From a checkpoint of a small model that answers yes/no questions on an image's attributes.
Training: adamw at rate 0.0025, 18100 steps, batches of 256.
Data: trained on procedural textures in two colours, tilted and lit, 23.8 epochs.
Rows from block 6 of the image encoder of a small model that answers yes/no questions on an image's attributes, named by matrix and row number. Rows with one number belong to one channel. Each number is 128 + 24 x the weight over its row's rms, rounded and kept within 0 to 255. All counts start at 0.
After each channel's rows are labels from the 100 images, of 14848, where the channel reaches its highest value: "patch colour" is the nearest of a few named colours to the mean colour under the peak. Only what is clearly more common there than usual is listed. The data: procedural textures in two colours, tilted and lit. In brackets: how many of the 100.
# conv1: bottleneck pointwise conv (encoder.blocks.8.conv1.weight, 96x48x1x1), inputs 0-47
# conv2: growth 3x3 conv (encoder.blocks.8.conv2.weight, 24x96x3x3, transposed, each kernel summed), outputs 0-23

conv1.75 [131 132  93 131 102 173 152  33 139 128 129 119 171 127 129 123 128 151 114 113 130 144 130 105 105 161 128 121 142 133 106 139 127 130 139 130 118 110  75 185 149 124 150 128 128 124 138 122]
conv2.75 [ 74 151 158  64 149 120 134 119 128 118 165  95 140 117 153 112 129 131 122 117 122 102 132 140]
patch colour: black (99)

conv1.6 [127 128 105 118 128 130 115 128 125 120 129 109 125 255 129 127 127 142 129 132 142 124 130 128 130 128 124 128 124 101 126 105 128 127 143 136 125 122 127 115 129 139 138  50 117 126 120 131]
conv2.6 [119 165 162 145 116 121 117 145 129 157 125  77 105  96 126 174 135 112 137 146 176 116 123 127]
patch colour: grey (63)

conv1.39 [132 120  92 118 147 127 128   1 136 135 127 135 133 129 121 130  95 134 108 110 125 138 100  87 119 133 121 127 142 130 121 132 110 136 102 138 108 104 116 140 129 138 126 134 145 109  93 115]
conv2.39 [131 163 143 103 136 131 118 105 148 130 153  56 142 108 128 130 144 128 130 113 112  94  80 134]
patch colour: black (98)

conv1.44 [103 119 101 135 135 130 129 222 128 104 128 153 114 130 128 175  85 141 116  82  91 149 140 131 129 152 155 126 160 140 128 131 110  98 139 125 120 154 120 127 129 121 157 132 130  95 102 139]
conv2.44 [139 120 104  86 111 104 106 114 136 105 110 133 176 128 107 119 160  97  99 105 143  87 155 127]
patch colour: white (42)

conv1.70 [ 96 126 121 186 162 128 115 156 127 128 121 128  82  99 153 141 112 133  78 117 105 136 167 128  96 128 146 124 127  90 129 126 111 124 130 133 109 198 130 128 129 124 137 148  97 124 133 176]
conv2.70 [ 94 122 139 170 121 142 103 130 135 129  73 146  77 106 124  87 145 116 109 136 110 115 121 144]
patch colour: white (52)

conv1.59 [129 128 121 126 130 128 121 172 128 133 147 122 135 129 130 153 137 126 144 131 100  39 124 142 119 126 142 129 139 175 134 119  87 133 146 109 133 126 111  76 135  77 185 130  97 128 118 131]
conv2.59 [ 84 135 116 108 115 107 117  84 147 129 125 140 142  90  95 113 158 132 109  87 121  85 144 128]
patch colour: white (49)

conv1.20 [ 86 155 142 119 129 108 128  87 111 122 146 130 111 124 128 128  68 127  81 134 145 115 123  85 134 123 103 120 107 105  86 128 131  82 113 136  83 110 129 125 161 141 131 128 117  80  87 121]
conv2.20 [169 129 143 129 143 138 126 117 129 124 120 104 108 123 138 121  99 120 130 125 145  37 119 104]
patch colour: brown (41)

conv1.81 [134  51 116 128 142 141 144 201 132 118 150 168  92 155 141 129 145 132 136 141 128 125 136 112 128 121 115 124 108 118 130 127 127 164 159 121 141 128 127 124  57 130 104 144 134 104 150 135]
conv2.81 [155 131 146 109 117 148 108 111 135 132  93  66 124 155 149  93 114  81 134 126 148 144 105 125]
patch colour: cyan (40)

conv1.32 [120 120 127 130 134 128 105 112 132 141 116 119 128 255 121 171 131 131 127 129 131 128 159 127 110 129 130 118 134 119 128 104 131 137 142 129 137 128 144 131 132 141 149 132 128 135 127 128]
conv2.32 [ 82 134 136 163 143  99 107 158 139 132 115 127 123  60 121 145 152 136 136 131 128  90 107 134]
patch colour: grey (78)

conv1.10 [150 110 128 106 153 126 114 129 106 201 140 144 117 176 139 134 119 132 128 147 129 128 124 142 130 130  87 124 100 109 135  70 128 128 150 136 142  98 138 117 121 131 131 201 119  84 104 128]
conv2.10 [146  97 161 108 171 157  66 118 155 105 103 100 122 105 125 105 128 144 119 129 125 123 114 123]
patch colour: grey (54); pink (31)

conv1.1 [127 128 124 105 122 133 118 183 120 133 137 124 127 128 140 168 159 134 128 152 127 111 135 128 133 124 130 155 128 157 123  65 112 127 147 127 130 126 133  45 130 123 128  48 108 128 141 128]
conv2.1 [129 184 157 129 105 151 146 110 140 146 123  88  90 113 174 129 117 123 125 160 153 106 127 119]
patch colour: white (42); pink (40)

conv1.25 [ 81 122 111 129 105 138 137 128 151 139 141 127 131 118 126 135 147 128 156 133 120  85 135 172 114 123 134 135 126 165 143 141  81 152 140  97 162 118 121  70 152  61 131 136 165 161 133 122]
conv2.25 [ 33 128 134 147 120 134 119  98 137 139 137 117 119 104 128 129 117 144 130 134 134  87 124 129]
patch colour: red (28)

conv1.5 [165  72 103 133 155 142 142 173 129 153 129 148 123 153 156 121 131 159 127  93 141 127 130 116 117 123 132 134 133 129 129 127 116 147 127 135 128 130 144 123  27 134 128 128 129 128 175 157]
conv2.5 [110 140 140  93 112 153 119 119 135 128 114  63 127 153 133  87 120  85 129 136 114 170 124 134]
patch colour: yellow (26)

conv1.65 [129 125 141  92 127 138 124 116 116 162 144 126  85 143 128 183 123 122  86 134 142  87 143 150 123  87 111 111 129 128 122 120 101 125 124 128 135 122 178 101 154 112 134 192 127  77 111 151]
conv2.65 [115  99 127 156 153 125  91 145 110 121 109 146 110  56 125 129 120 115 113 130 123  79 137 116]
patch colour: pink (60)

conv1.61 [138 130 132 117 130 128 124 182 116 128 128 119  92 211 149 115 128 147 128  99  93 111 156 129 119 128 137 143 172 127 128  89 129 127 135  73 128 141 130  65 133 116 131 138 118 111 129 143]
conv2.61 [118 104 142 165 117 117  82 133 150 124 122  84 129  88 111  97 136 141 134 131 176  93 123 122]
patch colour: pink (38); white (25)

conv1.12 [128 129 117 104 137 165 146 244 128 130 128 144 129 128 145 127 107 157 129 150 112 131 143 127 174 130 151 128 122 129 130 120  96 128 137 132 117 133 118 126 129 116 172 108 149  99 100 142]
conv2.12 [149 158 108 105 108 118 134  76 113  98 122 138 134 103 108  94 165 115  95 115 141  86 138 121]
patch colour: white (47)

conv1.28 [132 128 126 124 132 128 153 123 130 129 136 130 123   0 128 144 128 127 127 118 131 128 127 128 126 128 130 132 129 135 127 123 132 129 137 123 130 127 128 128 128 129 139 127 128 127 138 128]
conv2.28 [103 132 115 157 146 108 184 119 147 151 116 104  82  92 173 124 121 131 121 133 123 112 100 125]
patch colour: brown (75)

conv1.19 [117  97 101 136 125 128 130 128 137 127 100  87 128 136 117 126 146 126 126  88 122 243  76 130 111 122 103 120 117 127 138 138 136 132 128 137 124  88 113 135 128 141 134 119 140 124 134  93]
conv2.19 [ 63 131 136 134 126 137 127 136 135 128 131 116 117 123 131 125 128 126 136 134 118 147  37 135]
patch colour: black (64)

conv1.4 [127 131 128 115 147 130 129 111 137 118  95 168 126 122 117 107  68 128 117  92 127 124  75  94 106 127  83 131  83  52 130 158 129 143 116 129 127  89 108 128 136 131 126 132 131 140 143 111]
conv2.4 [166 133 135  71 106  79 147 131 129 130 125 104 129 169 146 132  99 124 154 129 116 149  98 126]
patch colour: brown (62)